{
  "image_size": 48,
  "crop_scale_min": 1,
  "encoder_stem": "deep",
  "encoder_avg_pool_shortcut": true,
  "decoder_dropout": 0.1,
  "decoder_attention": false,
  "codebook_size": 256,
  "residual_init": "scaled_by_depth",
  "beta2": 0.95,
  "precondition_frequency": 10,
  "adamw_lr_other_params": 0.00076,
  "max_steps": 6300
}
Rows from block 3 of the encoder of a small image VQ-VAE, named by matrix and row number. Rows with one number belong to one channel. Each number is 128 + 24 x the weight over its row's rms, rounded and kept within 0 to 255. All counts start at 0.
After each channel's rows are labels from the 100 images, of 14976, where the channel reaches its highest value: "patch colour" is the nearest of a few named colours to the mean colour under the peak. Only what is clearly more common there than usual is listed. The data: flat shapes of many kinds, plain or patterned, on busy backdrops. In brackets: how many of the 100.
# convs0: first 3x3 conv (encoder.blocks.3.convs.0.weight, 192x192x3x3, each kernel summed), inputs 0-191
# convs1: second 3x3 conv (encoder.blocks.3.convs.1.weight, 192x192x3x3, transposed, each kernel summed), outputs 0-191

convs0.81 [124 152 136 141 157 104 159 149 168 119 152  99  89 133 135 156 146 150 126  87 176 128 168 116 139 141 104 123 110 128 165  93 101 120 118  96 141 115 139  96 110 130 133 158 131 124 130 112  98 153 123  57 112 129 134  92 161 134 120 168 142 139  98 101  70 110 140 147 147  68 112 149  91 146 112 123  93 149 168 124 150 112 133 130 144 103 133 118 116 100 141  61 127 135 154 103 156 103 102 123 113  99  95 149 127  94 136 117 107 151 137 110 150 133 120 139 138 119 131 127 100 133 109 173 116 174 159 159 155 110 184 108 156 119 124 122  96 114 161 137  93 101 157 124 122 157 152 139 132 113  85 155 134 142 125  60 136 122 137 126 121 121 160  93 149  86 149 137  89 112 109 132 123 140 114 113 175 130 152 133 113 139  94 137 141 103 138 133 148 102 136 103]
convs1.81 [139 147 151  95 118 153 116 114 125 122  88 157 108 153 133 130  81  91 103  98 123 129  84 148 134  82 151 129 113 136 114 137  99  87 181 118 138 144 156 116 115 123 127 149 137 143 108 133 172 106 152 132  86 123 149 115 134 127 110  90 142 132 180  76 101 146 147 165 139 120 140  81 134 142  88 119 186  99 121 121 126 138 155 138 105 160 122 160 104 122  85 124 140 109 153 134  99 131 120 152 125 131 104 151 136 116 141 134 149 159 156 159 150 125 134 131 108 113 120 102 127 139 140 147 118 108 115 124 135 111 205 116 145 129  74 157 132 177 147  94 119 132 139 118 103 110 134 116 103  89 140 139 101 113 128 127 109 129 126  86 108 169 133 146 102 158 129 139 132 138 126 152 173  71 107 104 125 124  60  93 129 100 130 132 163 151 119 163 167 134 149 140]
patch colour: blue (71)

convs0.15 [105  82 133 175 177 119 122  98 130 125 142 129 102 125 142 151 172 135 116 106  99 153 102 105 122 162 168 144 159 121 149  97 150  96 120  92 108 149 129 139  91 131  95  70 143 137 167 147 135 114 130 124 121 153 148  99 111 167 166  84 128 150 107 130 108  96 133 141 140 101  95 121 164 141 128 141 115 130 128 120 103 153 112  59 122 160 129 119 137  96 138 134  94 133 135  84 163 110 108 156  98 108 141 117 130 171 151 164  95 142 137 131 170 140 149 117 156 151 143 107 143  82 134 108 109 176 130 149  97 135 143 105 173 136 128  98 142  89 153 144 121  96 111 139 140 110  96 148 167 140 164 113 131  91 122  98 130 115 179 143 120 132 105 141 167 156 124 153 108 135 129 114 110 100 135 121 155 114 112  97 165 109 124 102 157 150 109 134 116 140 101 101]
convs1.15 [105 151 154  96 156 124 125  98 139 109 143 149 145 150 138 161 124 113 122 111 142 194 121 140 132  98  73 115 149  97  99 116 104 128 164 150 129 127  77 129 138 129 108 119 145 121 119 100 139 131 126 102 142 114 113  97 119  73 120 122 114  88 133  86 105 151 170 150 118 188 101 157 136 119 130 131 178 126  93  82 125 104  85 141 122 103 137 176 125 154 127 126 118 158 132 141 140 112 102 165 132 159  79 123 144 108 143 118 116 150 155 129 116 112 138 159 130 108 123 124  95 139 119 169 105 120  93 172 120 149 193  72 126 107 156 160 147 164 148 101 143 133 118 116 141 121 163 121 130  66 161 127 113 151 125 127 117 174 135 100 113 157 127 135 104 124 113 100 123 170 101 118 148 135 136 100 136  91  81 139 141 123 140 129 132 134 133 108 139  95 127 117]
patch colour: blue (26)

convs0.58 [137 123 150 136  94 125 133 172 132 137  99 114 119 112 150 128 168 103  95 140 127 151 163 109 109 108 160 155  69 140 120 143 133 137 127 133 154 119 122 129 155 139 152 156 146 164 129 162 138 123 120 116 134 142 139 183 108 118 124 159 110 114 116 115 117  88  87  80 112 136 144 117 172 157 100 186  73 139  83  80 107 113 167 112 143 168 137 192 123 133  97 113 136 170 108 130 132 133 103 115 148 135 129 152 129  97 115 133 139  86 105 106 110 156 126 102  94 124  83 130 144 135 160 139  80 158 117 109 149 146  83 119 148 159 129 117 137 173 107 130 131 120  95 137 137 137 163 122 185  83 112 130 138 133 132 124 112 138 148 158 137 140 151 145 136 155 111 129 137 148 125 144  99 120 126 135 136 120 156 132 135  82 161 143  90 106 122 108  92 179 153 120]
convs1.58 [113  86 124 139  81 115 159 106 106 152 138 115 122 144 121 131  90 106 107 168 109 103 143  97  78 125 164  96 165 123 148 111 131 103 165 122 122 117  98 118 103 112 121 144 106  95 149 105 128 118 120 141 147 161 153 127 127 163  98 132 100 120 109  85 118  98 127 139  90 115  81 163 128 102 135 146 152 138 153  85 148  96  99 122 129  76 125 125 120 170 122 160 151  97 139  88 126 127  96  61  82  97 147 117 113 134 148 150 112 169 123 130 127 133 114 115 132 114 131 136 142 100 139  96 140  86  98  92  92  84  89 144 139 135 122 115 133 100 148 134 118 111 158  98 122 133 124 136  76  87 143 125 124 130  92 133 135 128  85 110 137  98  89 114 106 149 111 121 112  98 119 113 102 120  85 106  97 107  97 112 133 110 117  98 165  88 147  90 138 128 134 127]
patch colour: pink (31)

convs0.115 [161 123 110 139 154 145 134  98 189 154 148 134 163 136 171 150  77 132 162 150 156 132 104 160 187 112 131  99 152 135 119 127  78 157 118 151 136  87 132 166  90 130 132 139  91 123 117 155 165 126 142 131 105 120 135  61 105 104 147 106 116 150 108 152 142 146  78 139 163 106  89 138 137 138 113 111 142 122 154 138 136 125  89 144  89 117 126 128 105 126 111  92 119  94 127 114 136 128 118 126 118 146 128 147 125 129  87 138 127 125 126 115 151 110 146 146 118 110  80 100 110 153 154 191 160  89 115 165 128 115 192  65 151 124  95  82 149 142 107 119 127 129 118 106 132 125 140 114 128 127 124 161 136 105  96 121 114 143 141 113 162 119 144 114 174 129 118 149 115 124 105  91 102 118 155 145 109 127 138 109 190 136 121 131 157 129 147 138 142 104 125 135]
convs1.115 [103  92  96 138 156 116 148 147 160  87 133 157 131 116 106 140 142 143  92 137  93 131 109 123 168 113 122 135 162 131 132 105 111 109 128 162 158 111 126 119 147 164 110  98 142 173 119 117 163 153 123 118 133 140 137 154 142 102 133 115 140 126 185 175  99 167 125 147 149 165 141 101 140 131  95 135 187 113 127  88 120 110 106  89 162 137 148 165 116 125 108 128 135 164  88 209 108 129 125 142 146 119 138 145 133 127 170 130  97 171 142 133 121 116 126 112 129 122  99 131  59 157 157 118 112 145 129 127 115 156 191 124 138 117 108 142 128 101 139 176 137 126 140 155 118 127 165 108 145 146 137  95 123 172 173 102 129  96 135 138 116 110 117 146  96 147 135 156 115 138 132 139 139  96 135 114 144 150 141 145 101 119 147 140 198 112 140 129  84 129 109 129]
patch colour: blue (27)

convs0.31 [127 104  86 109 142 126  76 160 127 180 130 120 147 113 114 119 135 148 171 124 146  99 121 119 137 130 145 180 121 161  78 129 137 175 131 136 135 105 151 120 117 131 130 133  75 103 141 113  89 113 123 140  95 135 168 148 129 122 110 117 126 161 139  99 146 116  96 115 105 118 140 121 142 104 168 122 107  65 162 127 151 162  89 185 122  98 135 104 139 104 160 108 137 153 142 146 116  98 143 139 130 141 139 179 109 130  95 105 136 102 145 113 137 106 122 136 141 164 209 125 171 146 119 102 106 119 107 175 152 122 161 129 139 113 105 113  80 168 141 138 135  96 119 143 155  87 110 141 122 135 121 120 127 123  81 113 152 114  98 138 125 135 145  88 120 130 116 180 127 119 147 122 111 124 155 133 110 115 111 152 201 136 124 124 132 134 145 155 118 116 133 147]
convs1.31 [134 149 152 159 134 127  37 141 106 150 132  73 120 150 144 152 110 158  93 123 161 144 137 112 142 126 150 160 159 116 163 127 114 129 134 148 153 141 122 129 163 115 143  91 121 145 128 149 170 131 140  67 102 121  92 121 117 105 108 130 105 118 166 197 137 129 141 139 141  89 113 130  85 137  97 102 179 146 136  99 154 145 139 146  98 125 184 104  87 127  73 133 118 127 111 109 134 120 136 136 138 135 131 120 133 132 148 152 120 123  83 142 154 150 145 118 110 118 118 158 145 136 117 115 119 102 144 100 122 120 142 114 156 125  97 123 154 111 127  83 126  93  93 118 128 121 133 129  85 102 172  95  98 121 157 115 144 176 130 185 149 114 139 110 112 139 132 110  97 115 141 128 171 143 107 166 159 121 178 133 136 157 149 133 134 126 134 139 150 143 127  89]
patch colour: grey (61)

convs0.161 [139 145  91  90 133 164 179 110 115 134 117 176 128  81 126 111  91 108 159 118 115 174 121 127 151 138 110  94 151 136 130 137 113 180  86 106 131 134 115 128 133 140  91 124 109 138 121  89 148 115 109 165 123 153 107 159  72 150 110 149 135 128 102 194 161  91 115 158 158  92 121 163 148 147 100 114 150 144 138 118 145 124 130  88 134 120 116 105 159 128 112 106 108 134 116  90 150 128  99 161  99 117 139 113 111 122 159 172 114 155 135 124  73 160 162 119 136 134 115 110 124 134 118 154  93 149 141  86 128 150  93 131 137 137 147 140  84 156 139 107 142 150 127 127 102 143 122  93 131 160 129 137 103 123  97 134 100 159 117  96 157 151 115 125 126 107 145 148 148 130 104 157 164 125 131 125 158 139 140 128 168 110 109 102 195 152 139 147 150 113 169 160]
convs1.161 [110  94  96 143 136 123 148 110 138 133 132 143 159  77 136 118 149 121 151 153 169 114 136 182 112 105 109 196  79 150 131 151 160 137 101  95 106 150 114 170 143 160 118 152 124  93 108 146 143  96 125 161 142 173 146 120 173  96 168 100 151 154 133 116 153 167  95 131 132 185 138 122 147 120 132 156  96 120 121 118 131  96 115 138 121 126 117 156  87 109 107  84 149 170 152 119 118 161 147 128 144 137 138 139 154 155 106 122 159 105  78 140 142 116 126 145 166 141 144 125  91 117 127 120 139 120 146 147 120 148 170  83 109 130 104  73 144 118  91 128 139 178 112 115 131 137 109 129 123 134 108  86 124 164 108 136 152 137 165 119 133 140 123 102 151 155  96 123 102 123 164 126 152 133 175 117 111 128  99 127 108 140 134 154 115 122 104 100 130  94 137  96]
patch colour: pink (38)

convs0.1 [157 132  99 127 150 144 212 100 153 103 133 170 138 144 123 129  89 121 159 122 158 136 128 162 159 143 127 118 148 136 137 128 116 162 138 149 137 112 114 148 118 153 149 153  96 142 135 128 145 116 150 138 118 142 122 122 111  87 137 153 115 116 126 114 165 109 103 104 150 119 117 159 121 121 127 105 148 128 122 148 144 114 114 126 113 127 114  89 117 103  94 122 182 128 111  88 115 142 129  80 140 122 122  85 151 113  98 166 126 141 105 119 106 122 128 170  93 116 102 144  95 126 172 153 121 115 127  77 106  91 153 136 143  80 161 110 162 188 138 106 138 183 157 141 122 128 132  85 139 122  81 150 130 129 145 162 105  96 169 112 195  92 126  89 148 164 155 123 146 139 147 117  99 113 121 132 123 100 112  96 146 123  72 137 125 120 121 100 146 115 105 127]
convs1.1 [ 61  97 125 144 108 120 155 110  99 114 152 126 102 111 117 148 118 171 137 112 149 150 119 123 127 118 132 143 143 156 157 144 125 146 109 110 133 117  83 139 118  99 127  78 135 134 129  73  99 148 123  99 138 143 121 142 156 129 122 126 101 110 139 201 137 126 106 129 168 198 126 138 132 139 121 149  99 131 141 129 132 108 127 166  93 123 134 160 135  90 112 160 110 176 155 142 172  91  84  83 145 140 104 127 139 163 155 146 116  71 115 128 185 140 111 101 149 121 116 132 148 126 110 141 110 103 143 115 133  73 164 123  91 164 139 131 141 135 155 136 153  88 128  68 129 127 121  86 109 117 131 136 130 138 140  88 145 119 154 176 134 133 126 115 138 123 122 130 123 107 127 171 129 124 168 139 121 120 144 115 139 120 153 138 165 108 156  69 111 138 132 141]
patch colour: green (31)

convs0.13 [124 115 140 128 153 155 187 128  93 112 143 127 128 166 112 114 120 156 110 118 162 136 109 116 132 115  95 122 134 110 113 139 147 141 171 125 114 127  83 153 141 147 165 131 178  79 144 133 125 117 114 118 148 151 100 113 138 165 130 117  83  94 120 148 109  85 107 133  79 128 141 173 156 156 109 115 130 149 154 115 137 109 125 108  73  82 203 131 136 167 122 129 160 155 111 108  91 124 100  92 144  93 119 152 128 110 129 149 106 135 144 177 130 134 112 114 180 114 134 159 100  98 115 130  96 135 148  98 133 147 132  85  97 168 109 130 121 132 118 134 135 116 101 145 118 175 156 111 120 129 120 145 124 118 137 127 141 156 150 105 111 136  94 120 160 121 135 129 140 140  87 174 118 146 108 136 148 113  69 180 149 104 126 108 148 122 154 124 151  87 116 145]
convs1.13 [136 112 140  88 149 168 115 111 112 133 129 153 127  94  91  96 117 105 106 169 152 102 132 139 136 166 149 130 128 144 161  86 161 172 134 130 166 123 108  78 102 103  88 118  92 133 131 191 158 132 130 117 126 138 129 121 156 109 149 122 124 170 144  94 104 126 133 112 148 137 152 105 106  98 129 123 156 107 172  92 161 113 128  98 161 112 120 106 100 100 135 113  86 129 117 153 107 140 135 131 143  82 107 127 114  98 125 147 154 128 121 106  97  99 134 139 101 146 127 122 143 129 112 144 159 183  81 152 131 129 124 145 149 122 143 103 106  99 154 148 108 144 145 148 164 101 110 116 158 104 109 137 170 123 181 133 141 105  73 101 133 128 142  98  75 169 110 112 112 114 154 147 175 113 142 126 122 121 167  91 137 158 121 161 136 132 115  88 130 145 130 151]
patch colour: pink (52); white (34)

convs0.20 [124 139 100 158 153 105  85 118 129 144 135 138 121 134 118 113 118 102 101 185 147 125 149  79 115 114 118 154 103  87 101 165 114 190 119 139 173 130 166 128 149 148  99 125 101 133 116 151 142 132 134 124 124 128 120 115 149 120 118 129 127 155 125  88 134 130 131 159 118  93 113  93  89 115 154 104 139 153 143  87 135 159 133 156 103  79 119 105 162 127 150 138 146 114 175 143 160  99 128 128 138 137 101 155  99 133 133 153 110 112 130 166 125 100 155 137 216 134  82 125 175 107 109 150  95 185  98 139 186 104 153 145 110 138 147 113 133 153 125 164 125 139 138 133 101 126 127 109 126 132 151 103 152 114 101 143 116 142 150 144 110 161 111 123 113 151 149 118 113 117 120 137 118 121 115  95 108 123 125 135 129  78 143 100 119  77 121 159 124 187 157 127]
convs1.20 [163 145 142 137  82  81 140 129  63 181 122  77 121 105  74 143 147 127 153 105  77 122 137 142 101 154 118  85 105  95 179 152 138  80 154 125 156 147 103 152 124 131 119 120 112 106 114 116 157 148 120 154 125 121 131 105 127 190 165 131 122 119 100 146  92  92 136 127 125 112 107 139 121 117 146 132 135 128 151 108 108 138 143 175 158 113 105 121 133 146 131 167 112  90 138 121 138 127 139 135 130  96 156 128 125 140 151  77 138 143 173 131 187 143  95 140  95 150 184 121 136 183 150 132 109 108 122 167 139 112 112 108 163 114 119 119 123 133 100 102 112 113 172 130 113 111 135 131 139 161 127 155 148 117 116 142 143 104 103 164 144  88 114 123 148 135 117 146 105 119 112 137 155 138 153 134 138 127 122  86 160 131 124 118  86 143 110  83 136 142 145 133]
patch colour: black (48)

convs0.92 [110 129 136 145 110 126 119  83 163 143 125 152 105 133 129 127 124 153 136 149 137  94 134 144 148 131 141 100 130 152 125 133 116 148 115 174 193  82 148 119 139 143 151 116 126 103 123 140  83  93  74 160 118 133 160  82 147 109 130  54 147 162 114 116 148 149  83 106  84  95 120 132 145 129 164 100 156 103 117 130 132 121 146 124 108 108 114 107 130 152  94 157 155 114 137 126 149 131 181 132 150 136 132 113 101 110 106 119 139 134  90 159 106 134 150 140 128 131 137 109 119 115 158 145 156 104 117 130 141 132 108 128 116 110  70 145 208 136 127 161 152 143 141 154 113 135 152 110 131 127 151 165 149 129 105 132 138  94  72 109 101 160 114 108 124 125 128 154 116 145 128 107 125  77  99 172 135 114 153 131 175 164 136 112 156 126 165 158 131 133  88 141]
convs1.92 [129 159 170 133 115 131 193 144 151 158 114 125 135 114 114 142 126  84 141 101 125 131 132 116 105  70 109  78 110 133 114 103 120 109 125 102 130 117 123 110 115 129 185 137  99  82 127 126 138 136 155 129 157 106 119 147  94  93 121 123  95 110 124  81 113  93 138 102 112 139 116 141 115 133 102 118 141 113 107 114  91 132  96 136 131 123  97 142 121 110 160 202 124 135 126 130 115 137 106 140 111 155 109 117  91  81 171 121 130 130 153 111 128 113 119 167  99 129 103 161 204 158 114  93  98 141 130 142 139 128 114 129 130 137 137 110 129 103 138 115 107 147 108  97 132 136 120 159 136  94  79  96 171 137 145 143  81 125 154  80 147  62 143 129 140 141 146 130  85 122 131 108 129 145 127 103 124 129 159 137  66 123 171 126 112 152 134 146 151 137 153 135]
patch colour: pink (29)

convs0.162 [157 113 119 168 129 151 182  96 118  95  93 145 107 138 143 115 138  53 122 129 129 146 173 122  93 160 208 114 102 141 175 116 130  95 113 108 107 145 119 125 125 143 154 138 122 135 127 131 158 140 146 172 120 101 138 166 105 188 139 152  95 120 122 115 114 133  77 153 133  94  97 113 139 124 138 133  91 124 160 182 130 136 157 128 141 127 136 156 123 122  99 130  75  97 159 116 123 122  87 161 128 104 171 111 180 134 128 115 107 116 148 136 123 146  74 142 126 151 110  64 119 129 132 104 107 125 129 145 115 110 159 129 105 114 156 173 148 116 130 125 105 143 146 157 138  98 118 143  94 141 144 120 120 129 105 119  91 123 108 142  86 115 116 128 149 128 116 111 139 110 136 111 148 120 133 155 113 126  81 154 135 133  82 116 128 126 110 145 127  99 147 145]
convs1.162 [119 142 181 122 100  98 138 139  97 100 123 138 112 100 105 168 142 114 115 144 116 108 131 138 136 133 102 115 167 139 109 160 158 102 103 117  97 134 127 125 131 109 102 108 148 113 108 110 112 145 158 140 131 142 110 109 144 124  90 125 121 109  71 158 118 141 134 159  97 169  66 148 130 104 152  83 120 136  89 145 114 167 124 167 127  98 150 172  89 119 138 123 167 129 155 167 126 152 136 158 120 145 101 132  61 117 141 131 116 124 160 116 131 131 130 120 129 116 139 115 191  77 168 132 135 164 153 196 126 135 132 131 118 112 151 141 129 115 150 132 123 101 130 106 157 130 165 136 112 134 147 151 121 131 134 133 147 158 122 122 144  86 117 141 144 103 144 140 149 144 150 154  90  98  57 118 120 106 152 139 128 179 135 151 138 138 123 159  77 156  98 129]
patch colour: blue (47); purple (30)

convs0.38 [149 146 161 146 113 130  95 113 108  70 133 128 103  84 125 138 150  98 112 114 116 100  86  91 110 129 101 141 144 129  84 136  95 127  95 100 130 187 118 131 159 123 122 117 126 145 169 103 133  97 101 129 124 128 123  81 122 160 115 110 109 105 112  88  87 129 135 131 101 155 121 137 126 133  85 132 123 163 156 123  97 123 139  79 114 127 149 134 144  90 135 138 154 150 101 146 154 176 111 136  98 122 109 135 127 159 149 153  91 177 111 115 158 128  96 124  98 162 146 133 155 111 108 113  82 113 137 167 149 149 177 104 141 128 145 112 192 129 111 148 105 134 117 135 105 180 155 171 108 129 141 154 176 117 135 125 153 158 138 124 137  93 157 126 136 108 142 134 131 137 130 106 153 116 135 129 130 109 108 134  97  89 150 176 124  95 119 155 129 163 124  89]
convs1.38 [135  88 139 138 137 146  66 152 123 123  97  87 124 144 151 154 127 134 113 133 117  99 111  50 120 132 107 113 107 148 107 125  85  91 160 119 144 159 137 141 145 105 125  97 174 148  79 132 184 147 140 135 112 132 140 119 117 134 114 138 158 137 142 148 120 112 153 161 131 146 134 132 155 102 164  73  85 143 121 160 130 148 106 126 102 104 156  99 158 130 139 133 116 128 136 163 143 109 151 147 113 147 108 156 166 192 142 130 136 154 135 109 120 117 151 151 134 149  91 119  76 129 120 114 150 130 122 148 132 138 179 172 139 115 106 146 118 133 108 108  92 153 121 127 123 144  92 146 154 161  96 130 144 121 128  99 104 154 104  95  89 145 110 146 143 161 133 154 128 166 163  85 127 124 125 123 115 148 135 127 200 132 124 114 130 100 109  95 150 119 162 147]
patch colour: grey (65)

convs0.36 [128 139 111 113 111 172 205 107 126 113 125 109 122 151 156 115 117 134 207 120 168 107 128 148 117 140  93 125  84 137 116  98 111  99  92 148 173 122 121 125 123 131 123 145 109 112 115 146 106 133 109 118 114 114 143  96 109 119 108 121 119 138 136 142 123  76 144 136 119 157 145  75 102  95 143 143 117 167 140  98  98 143 128 137 130 124 149 173 118 190 104 147 132 113  95 104 141 108 147  98 120 142 141 156 109  94 188 127 150 140 131 134 166 186 131 163 138  77 115 131  84 132  95 112 140  92 115 132  96 113 115 158 136 135 110 146 113 109 102 124 131 175 114 116 164 117 154 113 178 124 109 154 124 132 146 130 135 152 115 121 115 144 133 135 183 134 126  80 149 127 142 120 134 104 141 115 151 149 106 132 122  81 157 142  91 155 138 128 122 129 143  87]
convs1.36 [ 95 154 173 159 113 116  72 126 113 112  80 110 135 113  90 136 119 120  97 169  99 119 126 124 157 150 112 110 125  97 147 146 121 133 142 105 157  79 114 199 114 136 153 161  92 127 117 132 133 136 124 157 138 197 140 129 112 156 142 111 126 107  89 126 121 163  83  99 135  96 165 159  93 127  79 171 125 128 124 106 148 112 123 114 122 125 110 174  93 118  89 172 167 142 128 137 130 129 160 139 122  99 151 140 104 150 130 154 116 115 135 162 129 107 122  93 147 148 104 129 180 142 134 137 124 154 143  86 117 117 113 120 101 167 168 137 149 116 114 163 119 124 127 131 158  71 132 133 139 127 133 124 134 100 116 149 134 157 146 123 156 179 140  92 129 106 119 131 129  94 192 133 145  98 112 131 136 140 119 117 134 146 137 111 115 155 157 112 132 129 103 108]
patch colour: blue (51); green (25)

convs0.163 [ 78 140 102 129 138  99 162 119 191  96 111 142 124 117 108 111 113 133 172 112  93 146 112 121 195 101  97 110 144 182 160 142  96  95 154 145 175 145 135 163 122 100 169 139 117 158 125 117 130 149 129  83 135 123 120  83 141 132  85 116 180 156 105 133 151  98 102 121 105 116 132 144 107 120 127 141 141 139 187 166 112  96 124 126 115 123 142 101 140  97 139 163 142 131 116 138 136  98 141 118 136 138 163 149 116 144 142 140 140 110 115 109 141  78 120 123 108 127 138 109 123 138 169 145 140  91 131 117  88 102 148 108 114 109 153 126 179 151 104 120 142 169 155 112 166 177 129 125 159 119 176 171 128 106 131  97 112 125 102 104 140 120 105 102 109 119 111 119 123 119 112 110 147 108 164 137 141 171 109 119 125 140 106 124 160 112 124 118 153 105  93 156]
convs1.163 [ 98 134 110 133 125 149 178 138 128 126 166 169 110 155 126 120 112 110  98 143 111  97 123 169 105 171  98 105 170 106 126  83  65 155 100 159 106 126 146 112 154 134  97 176 133  90 169 162 124 127 132 144 146 151 131 116  93 139 170 137 154 132 142 160 107 196 107 113 147 129  94 130 158 140 155 123 143 138 110 134 134 132 117  94 135 183 160 145 101 141 148  96 126 149 144 158 141 139 116 115 136 111 121 119 143  49 114 116 110 124 143 141 119 126 111 124 106  51 121 103 117 120  92 156 120 167 116 143 138 128 149 109 148  95 161 154 118 119 109 121 147  90 131  94 101 126 110 131 154 152 121 177 104 165 131 126 120 124 136 132 121 131 100 129 133 126 119 107 118  66 146 151 160 133 125 119 147 136 127 134 100 107 111 148 112 135 145 130 101 124 135  95]
patch colour: blue (65)

convs0.113 [112 161 143 154 133 151 154 124  63 177 115 105 116 128 111 118 123 110 136 147 141 127 104 137 102 174 145 184 110 130 135 175 123 138 181 125 104 142 190  96 104 141 104 134 128 159 114 121 120 137  98 118 129 144 169 143 113 126 125 124  97  96 111 134 111 111 153 115  79  95 178 112 130 156 116 142 135  95 135 134 142 121 133 222 141 126 127 148 112  93 160 144 117 128 134 130 109 134 158 118 115 135 157 127 126 115 146  92 130 140 118 144 141 132 108  98 157 104 110 123 139 139 111 148 126 144 115 154 146 130 116 144 100 144 180 110  84 136  73 145 130 103 113 147 143  80 133 119 181 115 135 102 114 118 139 136 167 107 154 145 140 184  97 144 101 110 132 129 143 130 117 142 109 140  99 167 141 131 101 141 127 160 111 109  93 132 132 126  62 140 150 144]
convs1.113 [ 92 114  87 110 120 144 157 128 150  79 146 161 141 130 113 150 113  83 101 145 139 145 140 139 167 146  87 111 141 160 168 108 147 124 128 160 119 127 124 171 180 145 107 100 163 148 134 115 131 144 165 116 130 160 119 116 158 136 150 153 140 139 162 146 144 157 154 172 145 146 130 132 164 143 164 136 133 182 136  96 102 193 135  92 114 113 131 157  92 126 129 109 154 119 110 110 134 144 122 162 151 112  83 134 186 107 145 115 132  87 135 134  94  93 127 147 115 132 139 134 113 166 104 124 155 139 162 138 141 143 117 107 125 135 119 121  73 139 112 114 158 165 112 137 162 122 151 112  80 106 158 102 126 123 130 114 102 127 133  97 147 116 116 138 110 158  97 119 134 117 132 161 137  93 172 130  95 143 124 130 136 147 133 193 148 108 127  97 151 133  81 149]
patch colour: green (81)

convs0.108 [121 124 117 135 126  96 148 126  85  92  91 137 147 121 158 157 135 121 161 134 155 109 122 104 144 129 142 135 132  83 155 116 136  58 145 115  56 120 134 138 139  98 151 146 159 112 168  91 122  97 146 117 112 148 106 156 110 128 154 149 154  72 132 127  83 126 133  95 107 133  95 144 133 141 152 106 132 120 137 134 143 128 143 180 133 107 132 147  94 170 156  89 122 111 124 137 138 142 171 164 148 106 124 132  88 119 167 144 122 127 113  92 158  79 124 131 140  93 147 140 145 151 127 116 132 179 133 173 138 162 124 106  73 124  95 114 126 141 113 113 125 137 146 136 139  62  83 154 144 132 136 118 122 113 127 123 139  97 118 137 111 183  93 145 118 125 138 121 150 130 119 135 104 128  98 140 140 127 115 177 139 155 138 158 136 191 151 137 116 130 157 109]
convs1.108 [134 149  92 126 118 143 165 151 124  97 109 101 123 137 103 112 152 136 107 163 158 116 157 155 126 191 110  93 114 131 122 169 135  97 129 113 163 153 146  70  92 167 122 132  98 124 147 167 171 148 121  93 133 119 146 204 121 162 114 125 133 144 101 112 130 129 144 135 125 145 194 108 140 145 137 133  99  97 122 125 142 110 133  81 151 159 135 138 132 123  96 179 134 124 106 119 114  74 116 141 129 150 153 127 187 150 112 129 136 129 122 135 116 129 132 152 112  95 144  88  87 118 163 122 125 127 140 145 132 144 145 154 140 120 140 162 121 129 116 142 135  83 131 161 162 131 176 125  94 139 125 123 137 148 144 100 115 147 105 109  91 144 128 109 121 127 139 139 108 159 125 153 104 101 110  99 100 116 152  63 138 119 120 119 136  68 106 136 117  92  97 110]
patch colour: black (29)

convs0.71 [113 124 167 120 153 169 157 170 158 158 103 172 132 126 139 124 106 178 183  86 107 154 126 110 169 114 106 135  93 137 112 123 110 121 121  98 164 130  95  86 140 106 162 142 131 129 112 108 108 129 162 133 156 127 117 137  89 132 123 153 120 100 159  99  76  98 129 139 138 137 158 178 140 123 120 111 152 131 139 144 125 139 117 107 127  97 123 107 123 156 177 122 106 141  97  98 116 118 149 130  96 118 108  98 138 144 139 129 128 192 104 190 111 136 135 138 117 124 129 135 111 122 111 127  95 133 112 178 137 129 185 139 123 110 115 200 156  98 125 114 129  95 156 126 139 127 151 134 105 157  74 173 119 125 100  92 147 114 102 100 129  94 142 126 108 139 111 100 115 135 130 135 121 154  96  99 124 141 138 133  83 126 101 131 108 109 132 110 155 134  97 156]
convs1.71 [134  89  75 113 133 147 173 115 167 137 157 173 121 142 114 149 131 119  97 112 112 117  64 158 126 111 155  99 123 104 117 150 133 134  85  97 112 171 121 136  87 113 139 106 126 120 183 106  99 137 177 180 118  89  99 146  92 140 160 141 123 173 123  61 176 142 132 162 113 210 121 171 118 103 127 138 103 134 137 183 127 153 159 149 100 117 107 124 132 128 154 118 122 122 105 116 139 148 107 143  91 146 140 107 149 125 138 142 137 104 120 117 139 128 122  93 146 140 152 131 153 135 102 148 148 153 146  90 111 102 130 138 134  96 130 128 166 157 131 110 151 115 116 139 147 117 111 127 113 138 148 131 134 150 151 133 114 144 118 116 148 140 110 112 107  98 158 113  86 128 114 144 119 150 119 122 155 117 117 142 145 134 127 125 155 181  98 180 128 123  98 116]
patch colour: blue (34)